config = dict(
    encoder_arch='mlp_mixer',
    model='contrastive image-text model',
    dataset='made-up ball-and-stick molecule models',
    train_examples=195000,
    image_size=64,
    crop_scale_min=0.8,
    horizontal_flip=True,
    translate=0.06,
    tokenizer='word',
    vocab_size=32,
    loss='softmax',
    embed_dim=256,
    encoder_norm='layernorm',
    encoder_norm_position='pre',
    encoder_activation='quick_gelu',
    encoder_parallel_block=True,
    encoder_inner_norm=False,
    encoder_moe='soft',
    encoder_drop_path=0.1,
    encoder_num_experts=4,
    encoder_moe_every=1,
    encoder_expert_mlp_ratio=1,
    encoder_slots_per_expert=1,
    encoder_shared_expert=True,
    encoder_patch_size=[4, 4],
    encoder_conv_stem=False,
    encoder_layers=12,
    encoder_width=160,
    text_encoder_causal=True,
    text_encoder_width=128,
    text_encoder_layers=8,
    text_encoder_norm='layernorm',
    text_encoder_norm_position='post',
    text_encoder_activation='gelu',
    text_encoder_mlp_ratio=4,
    text_encoder_head_dim=48,
    text_encoder_fused_qkv=True,
    text_encoder_bias='all',
    text_encoder_qk_norm=False,
    text_encoder_parallel_block=False,
    text_encoder_dropout=0.1,
    text_encoder_inner_norm=False,
    text_encoder_positions='learned',
    residual_init='scaled_by_depth',
    optimizer='adamw',
    learning_rate=0.0012,
    beta1=0.9,
    beta2=0.95,
    eps=1e-06,
    ema_decay=0.99,
    magnitude_pruning=0.7,
    max_steps=6700,
    batch_size=128,
    epochs=4.4,
    lr_schedule='wsd_sqrt',
    decay_fraction=0.2,
    final_lr_fraction=0.01,
    warmup_steps=330,
    weight_decay=0.4,
)
Rows from expert 2 of block 7 of the image encoder, named by matrix and row number. Rows with one number belong to one neuron. Each number is 128 + 24 x the weight over its row's rms, rounded and kept within 0 to 255. All counts start at 0. Numbers have three digits each. After the name is the row's rms in percent of the matrix's.
# up: expert up (encoder.blocks.7.mlp.up, 4x160x160), inputs 0-159
# down: expert down (encoder.blocks.7.mlp.down, 4x160x160, transposed), outputs 0-159
up.25 108:128128128128128128124118083128052097098128168128128184128128128128128128128128128128128118128128128128084158155126128128128136128117128081128128128128128104128120128128058128128128179128128197128144128128056128128128118128128128128128128086128128128128128189086128128128128128167128128128128128159128180162128137162162085162177138128128088128137142144128128128128102073102193128075101128084128128128100128144158102087128128153180128114128128177128128160128128128128166128128075128
down.25 123:152082128128128184167105135128128194146128128128128128128099128128128128171128128128073128128128128080209128128146150128093098128128108068128128128128128128128128119128169128128128128128128128128128128128128128128128185128128128077128132145098128128128128128067128128128128128128128114128128128128128128128128128128128128112054145128128131128128106105150128128121119147139128128128128128229118128128152102128063128073128128128128174128175128057128128128128184089087170128096128128
up.26 144:095075128128087128071128128170128128128129128128184155128128095128128128089153160090128098131128128128128128144153128128052140128146155099126128128181151091128128158090109073160128128128128128128085170128079128185128149174128090128128128173128128128128128128147128152176128147128128070156128128128128128162128128088128168167128128128128128128167074128128128128154128128128102128128128187128075149140128128070128128168096128168128128141128145128112128128128103128149128128128128128
down.26 122:128128128128128128097128128128128128128128128128128128128128093128060128159150128128128037189128128042128128128126128128049128128128090128078128128128153141128128128128128128128128128085060128128128173128128082128101180128098097128128081128100059128128128128128170128159128128128128111128143096128083128128090128128128132128189128110128128128171128128128128159090128128128128128134128123128128128165128128128128088128081128162179128128138176128128128128128111128128151128088128128
up.27 065:128128128128128128128128128128077128128128128128128128128128128128128128128128128128164128128098128128128128128128079128128128128128128150128128128128128096128128128128128128128128128128128128128188128128210128128128128076128128128162128040128128128128171128128128128026128128128128128000182128084128128128128128128128128128128128128128128128128128128128112057128128209128128117187128128128128128128128128128128128074128156128128128128128128128128128128128128128128128128128098128
down.27 091:167176128128228106128128128128128128128128082128128128128128215128128128119162128128128128128119128128128128158128128128128128128128061128128128047128128096128128090128128128128128128167128128128181128128128128128128050128128128128128128109128128128128128128128200128128128128128128197128128128192128128074128128167128091128128128128129128128128128128128165128128128128128194128079128099173128128128128128128128128128128128128147128128128128056128128128172128128128128068128128128
up.28 107:078059128128080099088128128165128128128128128128238128128128128128109168062139128128128095128128128128128128128128128128102165128128128108128128092141158080128128128109128068153128146128162128128066128146128128128080128128128128128128128167150128128128128128137090150156128128128102128128103128128128128128128138077128205128128128128128128128155094165128128128154128128128128128128128128128074128162194128057128128128151128128128128128111128128128128128128128128128091128158128064
down.28 085:128163128128178128128128164128128106128128128128128088128128128115077170128128128128128128161128128128128128099128128128128128128128128134083128158128128156176128128126128168128115060081051128128128127141128113126075128175128128128128091128128072128128128128128128128128128128079128128143128093135071128128128128128128128101179128128170128128128125128128128164103128128128128128128128128102153128174101139049128128181071056128128128128128128200128182128128075128128128148128158128
up.29 080:128121128128128128128084128128128128128162128128113147128162128128093128128128128128128110163106128112114081128128110081128183168128128066128128128128128128128128128128046128180128126160128183113128105128128128128128175128128101089128170155128128102128128212128128128128188128087097093128128128162128128102128147128063089216165166159128100107128128152128128128144128119128128128189128109128128128128087163128128128128128128128128128128128128128128128128121128128128168188128145128
down.29 077:128113076128143160184128128128128128102063143128128128152128128129136128128128128128128098128128075103128100128128128077128101128128093128128128128128126131129128174128168108147128080128128159128128128128128095128128128128095128128124128128128128128067128128128128149128190128128167128128128128128128120128128074128128128159128128128121035109128128137173128117128128128136112130128128128128075166085166128128128125128078128167128128128128128163128052213128128119128162128128128214
up.30 140:081128128149067128128128133128128111128128128095157128128079156104128150128128128128091128128158128159128128128128160151128128128115184108144091095128128109099099161098128078128128170128142128185040111128072128128128128153128128128105110146159115128116128128128045128222128122128107142172097128139128094128128128099153176154141112128128128128128078141128128156148098128111176159128103128128098117128128128114105128174144128128110128128128128100141086128128128128128128128145128115
down.30 117:104128128151080116145128124106132128179128080130128128128128142064091128128128128128131128120169162128128128128128128153146160128128189173128128128128128186128101185128079117128128111128090155155103100128088123097128128175128128100128100128112089098132119128128061127194128128099110128192118128128128128142128166119128128109128128128148140128128111102128149200128138128108128163128128158068128106128086128128128128162094087114124128128128128128192128128155128118128128166141141128
up.31 100:128128128128105128099141069128069106105128179128128152143097086128128128128070128187128097128179128128082214150128091128128128128128128128128160162128128128116128128128073128128128187128128179128128128128088128128143128128128128128128128101128128128116181128128128128128128128153128128128128128174128128182128179128159128128170128128128128128152128128114128128128128101128218128128128128092128128128128138128174089112128171128191128128128128194106128159128128128128138128110128128
down.31 093:155128128128108187128128128128128182159059128159128128128128128128128128169128128151061089128128128086228128128128187148101128158128128063128128128128128141128128128128128128128128177117128128128157154128128128128128184128128128128128128128109128133128128128128122128128065128187128103128128128128120128128128128128128128054128128128128128119128128128128128159108100128128128128128128118218128128128140128128128083114128128128128173128193161128128156128128167128103128068121128128
up.32 107:097128160151094128115128080128065086093128159128128128128083128128128128128128128128109088142159158128088193163128128128128128128103125062128147152128128128128128128134061128128128188128128173128128128134042128128128128128079128128128128099128128176128128128128102128204128128186146128128128109151128128156128128128154128128191128128108128128148128128128128128128089128094173156093128113128128128128130158128128128128128128166202128115128128174128128155128151128128128128114128128
down.32 088:128128128128128225128137128128128178128053128128128128128128117128128128182128128183051060128128128073213128128128169155128128128128128128128128128128128128129128128128157128128128193128128128128128176128131128128170128128101128128128128128110128128128128139082128128128128128190128128128128128128093128128128128128128128084128128130128139076145137117128128158117061128128128128128128128210128128128144100109099128103176128128128128128192128128128128128128128128128128128098128128
up.33 127:128128141128128128128128110128128084128128128128101128079099128089128128128128128088130128128128128128180128136128128128128128067128128166128087128128128100128128128098128128128128128128128166128128202128056088128128128128128124196128128128128128081184128128128128145189151128128128128128128128128121128128118128159128080159128128128156061128128128128128128128128086084128179128085128155128128173128128093128160093166128128128128128058151128176128110128128128196116128128128068165
down.33 124:128128122128128128128128128079128128166128128128128128101116128128128128128128128126086128128128103128187128128128133128128128128128128128128153128168128128138128128128039128129128128128140128128128147128128128128107128148128105128128128164096128128248140128128128103128154128128128128128128128042128172128128131128117128128128128128128128128137128128128128128106086128128078128128187128128166128128128070128060128128128128159128181128128128128128205024128164082128128137128128128
up.34 120:128128173128128128068128128155128070105128165100125128156128128128128114128128128128080037128176128092128177158128128088128128159101128128128128128128128098128128128128128146128128128076128128171128128128083096128128128128128092128128128093128128190128180128134128181128128128128128128128128128185079084128128128128162120128128128128128128128171147128098128128128096128128177128128128128128128168128128168128181128128128128152206128099128128159063128147128128128170128159128128128
down.34 077:128128128128128205124184128166128171101128128149128128128128108128128093149128156179036128136128128080204149128128128128128128128128128128127128172128128128128150128128128120128128128108098128051128128094128128128128128128128128128134093128128128128128128128160128128128128128128128128128128128128101128128098128128049128075128122128129128063128128128128128162110037128100128128192128128128128128183128128128128128128128128128179155128128128128128178078128128128129128128082128128
up.35 063:157128128128128128128128128128077128115128128128128128160128128149128096128057128158128128128110128128128089128128073128128128128128128162128128128128128128128212128153168149128128128128128128128160128128190128128128061107128128152128128055128128128183128128128128154128128128128128145023166128128128140128128128166178094073017128081128128128128128128128128064128128128128128128128128128128153128128128128128128128128128128128143128123128128128128128128128128147128128128128064128
down.35 079:128196128128171127128167128098128128128128065128128128128128128128128128128128128128166128128117179128128126128128128128128128137128088128104128128128128128128128128128128175128128128128128128128128128155128128128128128121128128128128052122085128128128072128107128128128128128128128197128128127128128128058090128128128090128128142128165184184128128128128206157128128128067189128128135075221128128128128098128128128128128128128128128128110059128128204110128128128128128128148128128
up.36 103:110107128128100128128128084128057128103128128128091181128128128128128128128128128128128116128128159128088128128128132128128128128128128059128128128128128113128128165146067128128128195128128212128128128136054128128128128128128128086128128087128128128128128162128128137128128128198128128113128128151153128156128128161176087128187128108099128128128128128128128128128100084128196128079099112128128128128128128150128128072128128146185128128128128128128128168128128128128185096128072128
down.36 121:151098128132128174128128128128128179136061135128128128128110128128128128160128128128075128128128128070196079128128128130105103150114099071188128080128128128128128128128128128128128179128190128128128133128128128128136128128128141128128128120093128128128128142070128128128128128181128138128128198128128155128128128128128128118065146120128128128128128146128128128128124128128128165128128128214116128128149111128104107077128128128156175128163128073128128117079128128074128128128062128
up.37 044:128128128128128128128128055128025128128128128128128128128128128128128128128128128128128128128128128128084128128128108128159128128128128128128176128128128075128128128128076128216128176178128128095152128128128128128128128091128128128128128067128128163128128128128128128128128128128128128026128128128160128128128128128128128128209128128121128128128128128171128128128128128128128128128128128128128128128128128128195128052136128128214128128128128128128128128128128128128212128128128128
down.37 052:181057128128128128128128128128128128128128128128128032128128128219128128128128128128084128128128128128219054128128128080128128128128128162128128047128128128128128084128128128128128128128128128128128128128128128128128128128128128128128187128080128128128128122109128128128128128128128128128128204128128128128128128128128098128076128072128128128128128128128128128128128128128128128128113128252128190128158128128128128128128128128128128128128128128128128128128128128128128128128128128
up.38 034:128128128128128128128128128128128128128177128128128161128196128128128128128128128128128128161128128128109128128128115170178200128128128128128128128128128128128128128128128128137128128139116119128128106128128128128128128054128099128128168128128128128128128244128128128128159128114128128128128128128128128128128136128024128152183173185141086128128128128128128128170128128128043128156128128128128128128027118128128124095128128169128128128128128128128136128128128128128188131128165128
down.38 043:128128054128128128216128094138128128128128128128128128127128135122171128128128128128128151128128066139128128128128128129128094128128128128128128128128128118128128128128255128128128094128128140128147128128128076128128128128128164139134140128128128128128128128128128128128175128128127128128128128128128128128128099128128128092128128128075128102128094108128128128128128128069128173128121128151128128063210128128128072128098107128121128074128128128128128213128128147128128128128128178
up.39 117:091128161143049128128128128128128076128128128074128128128069147115146142110128128128128128128149154172128190128103146128128128128128181128128110094128142098083122143091128128128128175128153128185064114128060128141128128128128128116128128128152128128128128128128064128214128128128115161153107128136143102128144128111160153177128128128128128153128068128133128128128090128128188158092090128128102128128128128119112128168152128099128128128128119114128082128128128128128128128144098128
down.39 098:106128128162128128128128128106138128194128089128128128128123134075128128149096128128139128113168162128128128107128128162153143128128208166128128128128128196137106177128075128110128117087090128155100128128078129091128128178128128128113105128121111091128113128089055110128128128108128145193125128128128152128128169128128128128147128128165128128128117078128151195128128128089128161144128128078128128128080128128128128166128100128128128128128128128193128096160128108128128164134140128
up.40 075:128107189128128156128128128128128128128147128075128128164128128128128128128128128165128122168128179128050128128128128128159128128128128042128128169128128128128128128128128128180076190128107128128128096128128128128128175128128128128128128128128128128128128128128085128128128128128128104128128128128128128128128167128128128128128191128088148128128128128165098182128128141128186128172142128128128128128128166128128161128183128128128128128128128045128128179131128028128128170128141128
down.40 068:128107121128128128128128128128128064079128181214128128054128128128128128128128128128092054128128083128187128128128128087128128128128128054128128128128128108128128128128137128128128128128128169128128128128128089128128128128128067128128128128128128128128128163128128206128128128128128128128128128128128128128128066128128114128128128128128020128128128128154128128128088083128128128128128128128128128128128128128128128128128128184132128128128128166168128182128128128128172088128128182
up.41 134:098073128128079128067128128165128111131128128128196128128128115128108155081151143103128097128128128082128128128150128128051153128134153128121103098181144128153128146099128076162128128128128128128093128128086128179091128128131128128128128154152092128128128107145097128162106147128110089128110128128128101128128128089128128152128128128128128128166077173128128133128128128128122128107128173128063128158172128031128128148128128179116146150128128128128128128128092128128128128128128095
down.41 141:128128128097175128090160128153128142130128128128169128128128128128062128138147142128128065183128108081128158128146132139077128128128128128086128128148128146180128123128128128128128094066065145128128151128128093142083162155128091128128097147128061128128128128128128128156128162103128108128128128128081128128104128122082128128174128128128128128178128128128175156104128128155105113128128128109128128170128128086128103128075072162158130128128176185128128128128091128128137136128128155
up.42 068:128128128128128128128128095128079128050128128128128128128128128128192103128128128128128149128128128128128128128128128128128128128128128177128072128128128128094128061128176193128128128128174128129128128128128128128128128128128128157133128059128128128128174128128128128128128128128112128016128128128128144128128128169228128128128128128128135135128128128128128077128128221128128128128060128128128128128139128128199128128139152128128128128128128128128128128094128128128128128128082128
down.42 065:128128128128128112128128128128128128128128075128128036128128248128128128128128128128128128130128166128128128128128171128128128128128128128128128101128128082128128128128128128128128128128128128128128128128128128128157128118128195128128128128128124128128128128128128128128128128128128244128061128128128128128128128128128128128128128128128189134128128128128128128128128128128191128116128049128128128128128128128128128106128128128128128035128081128128128086128128110128128031128128128